{
  "arch": "mlp_mixer",
  "model": "multi-label image tagger",
  "dataset": "drawn human figures in many poses",
  "train_examples": 195000,
  "image_size": 24,
  "crop_scale_min": 1,
  "horizontal_flip": true,
  "norm": "rmsnorm",
  "norm_position": "pre",
  "activation": "silu",
  "mlp_ratio": 2,
  "parallel_block": false,
  "inner_norm": false,
  "drop_path": 0.05,
  "patch_size": [4, 4],
  "conv_stem": false,
  "layers": 14,
  "width": 256,
  "num_labels": 42,
  "mixing": "mixup",
  "init": "torch_default",
  "residual_init": "zero_last",
  "optimizer": "muon",
  "muon_scale": "match_rms_adamw",
  "lr": 0.0045,
  "momentum": 0.95,
  "nesterov": true,
  "orthogonalizer": "polar_express",
  "adamw_lr_other_params": 0.0013,
  "grad_clip": 5.0,
  "steps": 22500,
  "batch_size": 512,
  "epochs": 59.1,
  "lr_schedule": "cosine",
  "final_lr_fraction": 0.01,
  "warmup_steps": 670,
  "weight_decay": 0.01,
  "adamw_weight_decay_other_params": 0.01
}
Rows from block 6, named by matrix and row number. Rows with one number belong to one neuron. Each number is 500 + 50 x the weight over the matrix's rms, rounded and kept within 0 to 999. All counts start at 0. Numbers have three digits each.
# fc1: MLP up (model.blocks.6.mlp.fc1.weight, 512x256), inputs 0-85
# fc2: MLP down (model.blocks.6.mlp.fc2.weight, 256x512, transposed), outputs 0-85
fc1.157:539470541553497538511473334543547494574432480517384466584493490486505554463471576480429466489486545560512469485557427599364555521476509473442531530462427479459489486470470452472423505427496519547463510515538468466531491547503602517513476445486542506544533428
fc2.157:465341395350527484482524557450559599416585456573618552480516468520509465510411432575514456505506451469468524462498463519650527543504442502554522480463522549538514475468490502561614557613534458471553527512536591595558471436472484539451503526576526502490455491
fc1.158:574515419551494477492505464558542488524458508509465506499453595437482424529433570477519506453500434470490498523594445398452471436549545539511439499486541537424503511552484450519572515573521421473507555455406493419544489536485500539525549487472483494508474498
fc2.158:408457445469495475443462588493534536465503511501544572482455553508484544475476443444485462528471592466574460515541536575503467585510473441482411534433439486509487471446526496469532533579512448481452595593511489504444471469555542498532500619476500561529467503
fc1.159:602525525502564480498423549449521605499459553466518483534494522423534501490553569408421491468446544472519465357542437488463497481573464505545481546455482497594454506431416517512446465516557521464488608538473546482509545557452455491419491464563483524516458491
fc2.159:461508487524520559468533554464500477487524539479531436550423579536524516517501553503486537540523503402493550563437493475451587487497489484372501545625478471414531546532549514450474404498528527472536461531461472481439565478535523511542539488536447516569456426
fc1.160:448468617442473470406527475504513556446509473495515530497495438499499512611507452533487527476478468609528539536509579414502548483435545405413571480500466513521570492527628460457515460468489514511543502598393567445584523468481496507424493477534576501525590438
fc2.160:435548612462509494430568526504462474371459461445477509444576426498493503528532501570489518457488513565551552450502513521485519540474497407477499440503503479584574524549512487483533508419492546487470463447438502516494483519500512516505545508450485490498498580
fc1.161:472564563490534475534545564496467460566513513482557546455494547483493508461488572494501511574444501483491519556474509514566502453566488502535520501450548548491541483479533470449526535577554512452601496504546513466536452506526469600502554514485481467500580555
fc2.161:581548456529584540497443503488495559479465384504440510522477505527426535457415418501478518502600465441477440425466482505492463504537521578558445443505484519418474534500443495496482469533512471570467424430505516521476466507544485487548533448448500435495469550
fc1.162:444606548552514391483551503551563526474484387397538482543498549558509448514489481519481485509483501467501521515437558560530412492516461532627486469494540495484512451559525510492571479559509468487512552448557464598487534505366513474459610537433527526522582548
fc2.162:474515449464434500535528458480462440478437557413531526460464581485482580558501460365509406488559542557519496481519467532516442418489494434527579539542457469528453638527468576480566557486601432461439554523552410437482523485488569470426456432531553519504499527
fc1.163:537519455510491529547502434549476502512498523513513592547462469553557427535511455474544616498500549499494615491455537506458525566558508522491494481515490408518501536508452511484464544585479510458478495480566459442445442502489505485457451396472484550507421479
fc2.163:635531494403472501397436576520480462545577500553496593436552473563511455540426493417413499451553430429566453494541478502475522560620483483493557535536547494537485549452515403617489457483535434472480507484504542497394528493479605436540490487552523484492531526
fc1.164:435531484504565519536409452510519537568449536443457519467499480542475531424513433499522469481531514486570509476527468533497512481541502516476497436490453487546580570535445471479408478483472577501469543481515463575471469502514456504439618481483506505494565529
fc2.164:538491456492536526591471472514468427528497509587539583547532495560499561511508550458478511601530475411464509547503500528579419553474464591562552438506527557588475481560499556499452519463525384558538467467487471478489493516483498495399479527571575489523462502
fc1.165:646512562517589613526489563639384492578455426458459454418518490355509552428544457566536544481465418597506499468417436523449487528561488457480443617509498502654536504523470496425462583555544531457465513448537572600560546438484459480401433476548524583472449500
fc2.165:501592481475526460533508567511563519516579579524516658426513508520622484525396510551572466464529569566568564488457527552462591422602494513443553627451499506513510582542466537538486489487497453421620492419503469453496511477536612605498512522440476549532580421
fc1.166:522602533516491538558422524407520480496506493446483519411455491504430410468563586534500502490441468527472467568511508510561496460540554450467434520536502494397455425433497526522463449470501423516479497492507502421459494556391498500492559466563541498514530523
fc2.166:570605403580410437465517533491396605383513446488452534460523603550472495531537481443465406453461561540542604453518393519473490499395529382527435580564348509497383546316534568563500417448463433462478525502354552535562534522505527602470498465458567363530467601
fc1.167:442540600514528510575572418509478502561542534561493475436474431526470481559499526482547480445453517536505491540519543509450589488477532496497553445561534500456473455486488536580470515522492544563477452576526461527504443518558462526481471500460475545528492549
fc2.167:539545503491532489475406562504482539523552477518464541519451532539548472468634428596533501550583470533437513495550514515464488488646473469479488535520504450493498497548508465483508496441502556518497455434514477557518555525513453420497508540497528511506521453
fc1.168:531527469520512480555552470502539514529430545497476522543490517519546518527487483517576398509476479433432525482448552525468538550485616463444542470597507558473560428455541488518502463431504468517528514494464617471548542501463478452451571496522552419450532495
fc2.168:468513440369497459469558501450541479414578407511531464486465496524477472457467412560530515512482438533512521537508488520479485556489412451501517545425405440501520491545499499514536507594515423486483461413397517466566478490451458499509427539604469523492485579
fc1.169:556480559543480461503468517546479504462519479418460597480537458496456545450535452505500494537424599496541516434479520482527521654501515513477490437485535589566459533498463468439526560434461494535451426416619406507579456424495542520482426517513513588422489478
fc2.169:543521495443525652555552530555523490517460517526547600515540447505501629543505487525545541526514517474492526453516530501476513576559455496535504533571547427521457499508615562458491493477550592495497508630437442437480493458503515425391454472534496575438438494
fc1.170:511550482513422498542536437470578543552535509444513530473460445418534517475458538482408528560556452499493438504548477503464481509529558430498501474527444466477379491588520450516489457484515590469620447507433453455529432555443549520495558478503539391497476543
fc2.170:460450537468511554536507536505406465558536506534510467614455464494522566519520445504573553559491455521541532527496466442461505595486504488528462435541549501534524486497490542506468534585549449526395552532522541571551504436534504478448544491542467523551494488
fc1.171:523547485544556597496431505511490596584390562478423474491489503505573568613491532472491558509551575503578394501500510529459512445525454504465479512477508382539462498561494439451494498471532504493502515423509486557416467470437473495433496584466489443447564486
fc2.171:542535517403506465476501473477470427468530496494496564493541566492454448465492529507497462460461477462511573454483448506400523510495527527418456531520563536445479498512577476519488530417480508445489590458443538554539504552574500483525515496499416505499491452
fc1.172:482504473485489422462468516463541485624521507520529510485532466455537625439519466448493428385438521526533535444542475529587506403528476421473520435539499453507503491555484500489522465500546470563417502470446510439446516430546545545504485531465488454472486550
fc2.172:476497497419476570499510548392595516444513565565514489425442601571529578515466465631546614534578483456569542548505430495509467496522479493431496522483481623460577481551474539558474479453458483470497543497512526534568464480496573498433479492586578553548539470
fc1.173:505455455494476488478521479497503542524536605464625421451546533546488488528515462537541506505512468498491540441445544456462461485557408542543358412448552572506541506496500515517544493568516499455534535525465508526523519450506456479489580515527552490511441487
fc2.173:467609481517490421614506523449555439445500430558441400585477441454489398529516481491582388486504477431543415503452648486453471461422537551492535459407504444548346488489447513432442591499595420462459592460399477453544632469475453597545504486438375582470529513
fc1.174:501508389536501446500619563459488461530504533480530460418449594500529456493492543468468576495590471558488614434586532504522435513566554539510552483458519557481530470559457402560478457538549556544535537487501425456528499553507478459512484527491479501496491561
fc2.174:396520525515419600432457429426489466458555513559564527487509424513529501527561411557528480540554566480536454552411540494443536480460519532491452538500570503490496508495544481414484498544459403511492523510453484635474498483520462544463554592557449510458478456
fc1.175:509500529511516617530559486432417540514473479546509406491560404453455505560410542463540586418508550459477429430430561384560473458402565527486518466529540552521489512466463550522525548507501505505514452485416541444497531559480352454435474381584610418518532485
fc2.175:440575474531588504486542531538461560461613453500499528541500555390558509498494446526486531466597507525594542510542505557473381561557547511533508529576490579409439491466584573570588563509545461512483480445491554558469541501478455633502527544458549492515576482
fc1.176:537525448424485548465567491410503590496494488466590448501460504562487473579537477549485529464480590515506458454513508513472533399562434545522605545527392468543584469501591503489558508531603497540498386478422418554478483501471498495554489513534506560453495538
fc2.176:499511479414474446426387612546517484533497543527501453485490397495485433559520481517472474565515475447489454533455567470538528437492628548556501547488606470471498498551546510514549532591583474566514462439488505420523496519551472503513494547420550538511463524
fc1.177:586489434514423479549522516586565485518488498488511610516445454467581516517481475467496545548558570457473406453556458507503438465584450480565480420486518516452405492595449458383479436518513500491572456620445329510523403604536515532444452557465491468460429471
fc2.177:445542540469558562397465500533521501512515525516472533490560486595530518516558560396499583552443504501622606587522503533614574514474479604506551466557523470513557555499580503582576474504492501528482504443502569463503553421467464425413519426451534591516565515
fc1.178:497583506540586467453448508512573532479499559432473506493546498503401483427477515466473477556447470586482478460429488538498561446502446500563478507464530500513411474483535473590474527508545582562550561596540474465543525430478498489479506430460630443529576537
fc2.178:572528452545534481505532567450523436501507508526544397504462451526493557493503500507449519477499433544488510507472498499480536534569502513534540473537491420462449523464567516558521534500440531459507571445638580486579505509554493545525598458482485444446403494
fc1.179:607491459587461530537511466515482419518493493487396431494483460571496522401534437487477453578414628479511487499454487480509458481503374521456468448547462597512521513440479413494432511474561594543394522545546511513523465445483505523566502535515538579467501541
fc2.179:549491421494504509495444448511514483567416470511483463437426494475460504508472521517474464405478505497459500550508481473520472448444424506527565540475517499461411463571482544430548484592529498454539528479517469473408417509498437514399557478515476584532505549
fc1.180:577499549547461572514530532519474476515484532473555459516428496486552478523498464443520566525475423474463567508541472497520427529531492580484363447423548500504494470605459462432410540525560543441654557522534469481512487425435460521524579404510528502522476576
fc2.180:475505564453484508540468446530466457453575524569507504533516513631472541485462549561458469486480525525510528462423512391443439399533480456483516475479461425487387523479530578499617522523495580437461422444361505464542521501557473363592590528551498516599477390
fc1.181:577459505548486561440495520465536482511488461523445606436603481515555540532480409450468496490493532474474471553517538475468437462573505524502499467533465477441461482494520413525496525543495458528539513576470416436575529521464473496562583476544464462523469591
fc2.181:542464432577461494556446546491480521624400566504534469511529509529507431466523562463504473491484524574521474518562438578486499468493498534467513547462595474600527480573497504521540476454464487444570468484518467556445468499578567551443564525439519483481527536
fc1.182:460471567405474519452479430495481519421526466448520473554530527599527455520541494559541589516448480496480540524514501489524449424518579594559441502445571521536582502468479492563502562613463554478488520465493431358389478531494538540495659449601520492504550506
fc2.182:652439499461476443542545616557546571472528559636463510483450534507520547567414405442497475580544520443580616583504526586454491464485493472558494528491515500505499497498473531528502561577527522498510570456465474468432524537450487542561445433385581497537520532
fc1.183:378511524454443599418555459526504517473507479578611515444478490438491442505595517504622556531466502584490562501474568436536390493518450587506455485560466479562530601556626516507536467583465504573575460530481494442481470494482454506379588501555517477505403530
fc2.183:494515408500486403428486522396502517516410470622591493433444454538532418534533520505450470560428490469408447519434469585431620549480409390428476434434316435501647431504505405462452499468559465500412502537436448491552498475459522489481455539503572520500490454
fc1.184:542453506476544416494540528578446493452518424436588452468574519486476504586501465480479577561670470524479436493523490558508498507480573482529568461548512512453525540541488464537475402561478421533542462520446439522495546592445497451515507474457456408462524432
fc2.184:557506528575498550520465440439499450472446531496487533550487489511574471479591568472616490499525466532592458491486482413537562457438448485515507581567569553546567450537378529457540467496539493588509482476364562515525559566452509477531495496498499472458518443
fc1.185:471505395505469534553430448506537490524472537467549473494437610543533448525431592547439514487503495501560585583507487484494474525510489477535448616528525550461544481436442531475571482494554528490480463524526530515472540549597562509571467564461441524450468436
fc2.185:511491580513449419549476580435480461475499538497475517546497477428523535477521526488516530477525466511502493473415489568540490452444451500526554525489473527471489507547503557459451535567489467478497536420412504497561476506456532544601447508562541494494446565
fc1.186:602526413558456518533566487398464524475463554453454486494539554456463552593490508576473478421509573425567484475532536567498559512474453440477556497544515567543578506624580397502491461460446476492469500545588504596508484463576485519451506465458398639545486457
fc2.186:365458422559559454473581496425534457497576501570557509463555483430552489430502501468541500343496448551480384554497535536499538569457555507496408540535526569497515562528613499411553412371455490472551578458577510574522495509525515511539530560574523512477546476
fc1.187:422482414509525472448503530383478457557526461486519474501474439473528496481536541524512478489459521466602503463397491407494531526492547444525505526474547466486455502476458529422457547446529452602573407524519488465571483506446497407484342575586562467570507595
fc2.187:516500608487494512455535514467550479432563420482489418497473520536471534514583535607463461466552518467381524600514516430516464504591428474564514543534522431470497476512555467602492529535527478390507518479462521529458516555538450463563529446462566525470479499
fc1.188:508405461552518508510563500558462563447459473439490516528408504502571372480472578469481548472461520567437470421425644504477570482537503487527529545470581533444530506403436464605409496413381581523534513491500453520506539590460513524465439525519501437563511472
fc2.188:474582580494493481587511549493496486545565530497484519552490545474515418394481407504464515444574476556457579514525447535549505582486503513465464488581516535592504522544548545458460496575611492542483475469491562513427530431550585488573479573517434517447529534
fc1.189:536534446459422480642488497589406602370411516532360455461446504556544433492525492527477439380490473486507501395408560533591595455465501466510533417375527511486591509477508496487504456420514547495446431453490464564354498513440505481476532515524522557518576436
fc2.189:557532450542543472591487502365456551507464523512541467538444474607479515534425629517462497433524502572450532519465508543512493545498591421493630484522577448490428537499574594481541556528525480458555445602441552586389506552548415513529581522520446548496463544
fc1.190:534508525550592463492530484459601459537452516529473543448520507548404555554497527575438488502323560492570566479347527532498413499516621586591507443594494542580601498531469462513454468592511571495473537434418530626610496480481475376527512446497571610637389451
fc2.190:531485478562468548494547554518457533520439438543492500516645523536514507452599590487486479467477572401489537544528557538482437568529521454564427470505520448502500451547562454552529475494449490577504468500516524549541596494514520531605473420479447471487531520
fc1.191:533475541530455523565555498462548501521544536433525504464457454486540633541514412516538505615489508510561530479486538447483359498602427466536468471472508575510502432529541478398462415488472565450465529559482410476412511534420531425446464488493473581489526479
fc2.191:525518536438517507498509442514528512551418456492473484517513483443561520440559573506469529463484547513598439502415490492509605461450485453566497499506596556509489449614446441486466562594436475575384563511507464554500538484541488516553513551523560483533509536
fc1.192:543492465487574568503473471514458536505486499523482480421495551512463509532537577524533488491429535489501542533509487572458460594563518534530502516514516502464525491451529502494537551551516539437515479496420398511529497491492488529510502400458481488534527488
fc2.192:388502582433480469511545443562526520512538439430512498552557531466531527433415543452507536531455556469510516446535510518509499465512553405464544495496480532572476472455440524574511411451487556523471483536515539529550490467464468535449447474479456540490442501
fc1.193:621570515595570372481524588494539579416407484505478356547521535629516472537483544542659384412522721588488572603606455408426500599473481495616539569430529416495514387464518440406453595450558481573679416433340658576643526455501566381563589448475480542623496466
fc2.193:378430595530440556484473487487530548427483486443532391593465523404507378422527564443468558532455580554513430528494502352503463532366474644667574414367553464456656417476441468596368390313491545655517530586537496583591442501463498586499351424421477436527492473
fc1.194:508483503521437462398529486592475496460537535453512498467523460628589445558451451444467507487432488547502416397519507547517456515499412495527500518473494478500519523540524515494513426491479470505482504495499499561548478519489458461544533538449429479460471462
fc2.194:406540371503470475610593498589496423466512486522474438463540356417455482442546611545484553565458491444576541530404463526492646493453559509658509553526505498504557404451534556447523524482484486561442444514561487460424526452603450518574501533479464490554510540
fc1.195:481557553487451403513537420416494438503389526507469489523579477535448404540424485468388539605527608480538460398440474534525545514565537496533505500480531460420526494581470506410471521525539481607505595535527438549531441486400607547388597560529498560544512517
fc2.195:429560561507450577553567444471462548532474560527524565510561476489571445529542596556455529452505474610479523468550499493389430450498446471516511562466498497492546493448460444503531456444487555473438482442542476531540550456504439438458529502467513490529548495
fc1.196:581423527584473450498531540541494451507505417490482462558436475489563487343563495568398450499515460546546526520488469461430526500454507570491458495508504546553486427406491491553439534573436562497477548494501482490539425536430507487564614535474532582501513509
fc2.196:445445512552445506481512513499536580541480499506424536521584529550530496476465429540392502517598472516436488506432521483548444482474512546523419453445460471556548540499569511489435449515456525574484538526578482550522455515448505519493528429485456419477545472
fc1.197:469526459540501498456501476593497475557426501458573476579444564530506564461530499560559518467508470479488484459524553506490497546555468465466508514467520510477512491545516489483473571510436455445438409385412488454465575547608484544516485568570448483454408441
fc2.197:536483544486434514478579601434574498508457491476476582544512440494576490429497473502484487462454468462452473549529510528404475468446519485521482457430525552494521523517442522390404536515481515440517534540543549409473487476517534547507591472572499569499395442
fc1.198:607412539475486576447548488387492469528540563469485497531520522578452463455429521526429490571382513464465548592533500525500446425533544491392474516473507529531459608566474479513544516517641589504463458488392443408483607468435557430346452395569508414619467435
fc2.198:533485409513497515430493466412445491516535466461526531553513564458455580504447488514545466418569514508575518453451528466482453620533502564601565517586505480444484441593475546607439502530471478487471544528537477552487404440543569526536491527488518550391500431
fc1.199:506465573503544559546557624505421484515517512454525610527449537515499541482528432476531484479456552530505514502589484464471487544551512438512508520616566409419538512567509466500522488407514459478492480467474514492550527477487486560542504496503604422438524523
fc2.199:414583455520505472519517481499504534512504531456564512455487474503544523503505500587472508572540529395524525486522479446600464462398489507564598460485533578466512517477594453406420520553528504526486454468452488532529548536561532532478504492545470472466513535
fc1.200:550526530533395481548569388529549581525460537439489493531617489453489367504552469483443512560525543517494432422464507474446574526465422575514534482488476481567575478616544417500491532498590466603580456480500526574566493475480482433476555435437538492463499499
fc2.200:490490469459442579491519492495528514462516558479489494506496510485514526474525475417542591481515476508510490478510452503487489481524498422498527547519561543482470544432474524644561537579535483547461564523472545570496556514567499530465479476482503475468486453
fc1.201:433479581501385416495448605461500456412466527496461542439525531444528521539479533594449575568525488465415475485498468426435391419587458445496439493555561535477550443510461496556489422451485494572546520501508489509618451449447581450458468563438465538480413538
fc2.201:455469516529503476403500436525449424541461529427462575501467539521465539458511490459594509455480481582430451448584509512467558489541606565561466466533477459517442556546422474476532556599528480458530486551496459555479572565633440410548490459531527481507532508
fc1.202:455497474478415482531426483443452585500458503424593553498544561513559473489592494471539530429558554419535405473471453542458469506537437556572473496540430546509548456538563470446395533513464438424515506471508519515514472502429496572607446498551501456510503483
fc2.202:515527580540563452452531474470525518481419493444561532547508556498428478451517496541509542452427423406560448544641491539477511584395486447411489478506454466569548506563529520524475559545472459428429539511566472528517577408499514473565526546597556488481534503
fc1.203:498489498543536466564505481510539495562527538465443465509548529619504517506566506476556516390465622469459472417474487421538527497552458488537503529551461440471459460486537543496512444449466540462499540507442577492498502526453514428577472537532442488517545570
fc2.203:576515378450488481482526480525493494493558471509525394468530422509478477485481559509479440512454509537473442566459472535423543438376542535537559630526544574526493582406453507459491510482540564514507553483594469487460470507495560583569450441493504545543606458
fc1.204:486526581476490490510468516514457430424636431500467575476578472519429506413486485448458527475488495608562543588462559522542538508508463518443525424504453557460506432546556502532556464448517496429539496549476541439563476565442503482497504550511555382553480514
fc2.204:465539532597462540589477511495451459407414516483527517585453519425512517496582491497516539482579464489577520498587502582477412535450470499474428479496541435573485498455421480527593476534546494546521460497490494459557425515544456571445474472429478506365411477
fc1.205:524423481457437416486530516424435391339522520570567566547466459493426433466558457545506477494535490496481572517484485406491474502427499437491610467555441562560385552475487526551544534526525542436535468598543533425566404512475465515461475481475454429436487505
fc2.205:521484505502533487487584521463492532555509469552506476498547480569543496480451501465540462464519564497488422547470549535430551561500512380422565537431487456464457487434588539562605425571536587509374548562543479481517477451497511469487516495428459570524587538
fc1.206:494560534456510415466550520526502494610520517464516481485503480514538445438404565618459458524495521430481589455465494588506526446501465396449513455457426543453421495519464441575485451463493480533551622429508465511534525602497508571491487590551500559500536455
fc2.206:453507517417492435513516514433511574429512504455514521528487493514506455481550489514526475496470506539495506429523438531411478519404556507518500511578464557533543513497573496540573508548448538476493475448523532485498565494549471565503520542518437480478423454
fc1.207:515477520472523509437428563472416449431446614422510471578534519477425439484511517543517545499520556520379559530465448502571546490545457506533503516488552561571570572431489504588408496528527485453496498431581563568546445429542480503411493578519474509470423545
fc2.207:527434511507443489435463567470566531509471489518489657475485515370511597488467427481529448388508467496507601522451588497468490492567467507563479498552488554512525496609462560408594480548458533393545462534473459519453456468441513518400494510492469582499556514
fc1.208:509419470475490460564532475503428555535543511407484456516569515593520479447412556498483455546471421466468497496480616471521428594459539517407580497485514459516466510553561426473595588599526412522475605528433510498559518465436530562465491439455435550445462499
fc2.208:444595498506497479484500467519410478479432398483429563480484508486495489508469669482423500500490494543464455489569492501500519448512525488512512529469525414483445445511351510397329464526523467515503437478520403449610515454470475477519472498546488507478417365
fc1.209:528526458477436458533569487529567402524495524381515486483492439553562498528524445406583538430441579433505529375560552555484503489465535599475529511503384546423484508516503462526466480454516464555454462400524430525401419489475540493500499566615481465532512524
fc2.209:543498527448529573455428532566485551516444453529529448587443489499430469484525368568435415433519581513455468517436434494466521501530635498470525512483617470496491484455522516504446493484460550576412537524595484452556508499590491432508547509503484514489536586
fc1.210:481492389502512489449420598501536539509483463453420520522414487470410504537490407483522496463480557468442569501600448473510431523417473594492624470534432454461575539527547489430465539463505577449432553525507512512603548518521454514486576459483502463508507483
fc2.210:436483487494515499488442621492505503487494562500538428503531568533445465559576431434612453540478496478466577488572502491523488481514487351543452493566528477463543431564441515483459495530532507522523504506477511505452511562492542614520475502437484495516539471
fc1.211:483501609449405444461445430501552447477451518513577558463626602518471488567461445449550447440503650418468558443491448475506506505484384532640458501514469516516463501511455468500386596579524543501499554447498481535494373509468477491525425564483429489521545532
fc2.211:564489609492524622464538624455538559551537492657560486629503476497570434499506434502663546571524427434471474606483548518520484470368613499524517545481486547513533504497422526592507592577523436515528582561593418467524534433430436567618494453505480593470564567
fc1.212:519528440480479450524455513493475539414451417450483510474482474541545488471567527507456498500514493494472506483467542503479532511520528488533396586509473524454538443500506473444542489514497505499536524455555490567508453613382470423394592453495534443459456549
fc2.212:455502437543372478554516470533487492408455600528443505490435485452560478515455512557411525513520463576458513485538532580521503465560523513532605464540560506451474551431504502555482469445485548550499530513500491566571493358552520538502557498510459569519510428
fc1.213:630517416593505552522502515571467426556364483447468502498504515483640505564487404522501559526517427454466546429467477404447441537565471484526402510432540542439416481562437508586416422561519473412692584548479449455460542415479500415464610341498596520521567555
fc2.213:521553379571521366435461473413463392550421545476632495546465518501610488591498561564342535521578557397428449449532552517288579523472423415546524511420428424427559422314441611479589502426558499548461590453486611626609596443448585418433380684445579324624630358
fc1.214:397656577446498434568438654450469414503493494533473561548529418506565602483593585634465538577467520514536498394586524554501431456523381532495382517516384474504510497420577393612456474475528484462513409477473578454488568422584528449468515423455568539543548491
fc2.214:561456484550469496587499476494501594463532518504604516499490502567472422496476515485500509532470455590424443445558407541593472600570445560450621441483498510553533472568481366557486503535497497589522452507470560442556602490446477473533526565524523537374513560
fc1.215:419499592556479493406502467525568481534580499455452514538456513446423529540473580494505518481444513538514455497527568487511484556505459606439512637621386524516466483537608521548543482490527536528528509565554472422514470500499481442421466424534485413560451523
fc2.215:509541533524533483450430499433557530524564480594551503555498462427484542506484465600490511504529490446466460480565491633408522444513560508593438627526469455475439566481571500522578457452569553528472535467425435515492395495597408501427465501412452481547519629
fc1.216:501473418394419536539556440540502493458508464510429523508464462484567589476470573523491580560472505427534532586453514481439447571501432490496577410548426575557484547519520460524558571496504540521535480576524475469532508427473552454500456552580396385521440505
fc2.216:531433458522484449493514449516493589547528404498589395513599598579549530445543460395505508472442524498521396491420554435509565503459429500440488585437472437509588470496504512437520577486522543508411432494512555511504556570532530536398492525510445490523518606
fc1.217:529401508452479439424492486543548480474546462510532547446453477501398512580476481609425501482434553526531542460552499537506469467503539442513526407503610485356513509493543452605504482519487492443510510508511472326494454543508540517432573549529428528555602463
fc2.217:544537510573469529555572549454497587494503476499617531497475485559516510555487513515543497498482525423569507487429518457472607587489568417457470489590485430469516498459443489587517510602513562480502539428496477472468540489488549538462523522434482496533499546
fc1.218:526525508483504479459479440483514423580394481494565461530484514508493458539533482471411467465512506534454519460569448452503425497532566519461519472548557542528499502523477510554487572481531515492526569508484464502571440464482527442556530541479401475503449482
fc2.218:464443500385554500552486475551472497467574451621468531461525482516440509533484418490395483513525476521495550448500475447536512485454522496466422484455475481535492512478480477487516509576517518563457497512438458488499552499508583472525503529524510490518525470
fc1.219:436485441522549508502557483462535463540435464475483515472507552509455496377476538572443508450517535506564522467498418468501508542497504542519516508534550475555507512543543510479459538399548542504496547521591427511565414540509495507518522551515515529553509452
fc2.219:529481534532460536553548541462605438497504527502492536443404480403515485560475487497476553645538473507519443494499477495565449473478530470541473488441561506493504525539446497576509551522480467487496472470444474477533454519500395519570491457556555482497497516
fc1.220:493557524505487424475508476504595531513440505557533538524438339526463576506468564487491460396515542520588587505504553566505498333543485439514532514625440478460582519456421477513505411427560335464513456445563472630486503518479516504497459479497540470493476430
fc2.220:413631572526473548544541418529507582569514549457555526521482484451548485343470673391511511412482450534603381478588540487481538435649487518600578490416529462460469452462522589609498524507482509597585472534484466544609528592496483578533552373482572508595513493
fc1.221:456566417547532449444499536543507482410518551542492579559413501556436427494476537537442455475475462481504524551675513556439467513497539431554458461528535633492528444545501449582386531504629552491517531509491506557538481536351615440535437561505465504468476494
fc2.221:492561514479497490414488513477494516461475495613564415535480434420515419502530504491537628468523556486560498516426572490411493477543393530585479568481529452455563551508397534519491458481421438570456466533531387416487495488520550521514459492436504485452493450
fc1.222:385510507551518532470467493526491509463509491463520608506552485486448492442542430520549427479423451537608495510488468464437554518511434499539491523439523518520486477531448428564455516489513475471529529448482527481538506528465498500556521455514476572492465582
fc2.222:573486486478500429506578493527527479507491405495492509491562511520499452511509492524488583478589538442456473551514518479527456513519524590425468494504489499456480463575582555506471441529492517473604495561553555610494499471498605516491533512504558488522538551
fc1.223:533517427601489501447534567487424566511487597537448552556504505513533495496508443540403466515480480427482566483553509492444424505521497482559504458485533503575539491508555365371501506446468538486527436507499486575500592531439505482430528552535423505479503411
fc2.223:500438500427422509482493466492575463498477474492567488507475472558445498439440524496510509518443502488497438446501487498505500523564485493524463536528391449470456576567489516559494484464572550418495517440521460480504443539503479470532480490503506441489513478
fc1.224:472502411489489525541565505466482514555509565541459501467446529514523472501520477502487520562506424490436512526508479457499454456485450472548614523562507495509481458438579466462577482510451508440519510448517456447500487542529553476489568530457481524475493528
fc2.224:519528537495500499470486571470493497497446445507468532532501544554412466507542598449534436500424507432570454509507525472509612558512508568532439473512522458490493520487504483554438541446539539513570494496558571454465434429496476552496456501557489553520428523
fc1.225:472450508547407469484477581463547467390497456509504502571512618575487521533546405500586476504522514455488471480517471544557611446536477392515569479496508520439477493543538496559437541482511618503483417495465532516461548482528489547435470486521590466500559519
fc2.225:427483456465585492445423468558581459549560491468544492464514430549529418510477481531386519531600484568500499505408611485503552453415473536402437591489500551518622519483520520567469517554474430493530592505637494466484532509440471493527463551478462559490524532
fc1.226:581591486546449521547367538502548489520499408527595464502569451499533483488519545600450620521537679396501505474468416504435457451506535554449443489413503564454471579466506441415516456451583582552535551502466596544515482469501476543544507504586517543546446426
fc2.226:530523530515450487402441492496494604537514451412495612553576535516580519498481479525496529449619417498496482478510472485526475459552511466556462478510448564523459415555475417466441517505541501530490499520510478602518442523479476453476424522501540541476489540
fc1.227:495456491556439491511547478435470535589523513464503465502462503430477416508525431564482474529500505486560469556490470515503468488523497482614548497509585488484485480458514470613487528557475519569474481530501423500513535537435450550476557474484475452497502483
fc2.227:490494448389539491467430539504460484517485421474472510505509478510458520497508523465525564485444470489386503504510530457489437582567498535424387473525461551419538498514499537381542518470529505511555469544520468437513487431551466370524520491517503459415511555
fc1.228:503522452519472587475457457446521515502445569513586535516500433501383471502430526451477466439481490497517575487512427454421505453539565502532483448441523511529452457577545463468485488489502483530603515534451550545478548475537457530476505538450605480466511450
fc2.228:527502559459503479521517539538496564451473612480390516498415502522493455461562448534448474552488535446421476508498524410546476523540575380445545541520480496566509499487518514552481444510516436457496448454555516582480523516457545482542431509520529544559510486
fc1.229:518559459514461469415506578454517602568580535450530470492536425486544442433523538497462563563520461490473488465482545548515364545568521398512521534535488513456475525534530439447479552547543465568580499508522455542524556550488461413533458507464436509511411482
fc2.229:528422409640522540489504507468547478445480499649583470555548500537512554486495552431548574616483497505453476635574471510529606551457507473512461484570519579534508472553567489469553555471596579527465466416569481459556449520453569546529498501486492478475514445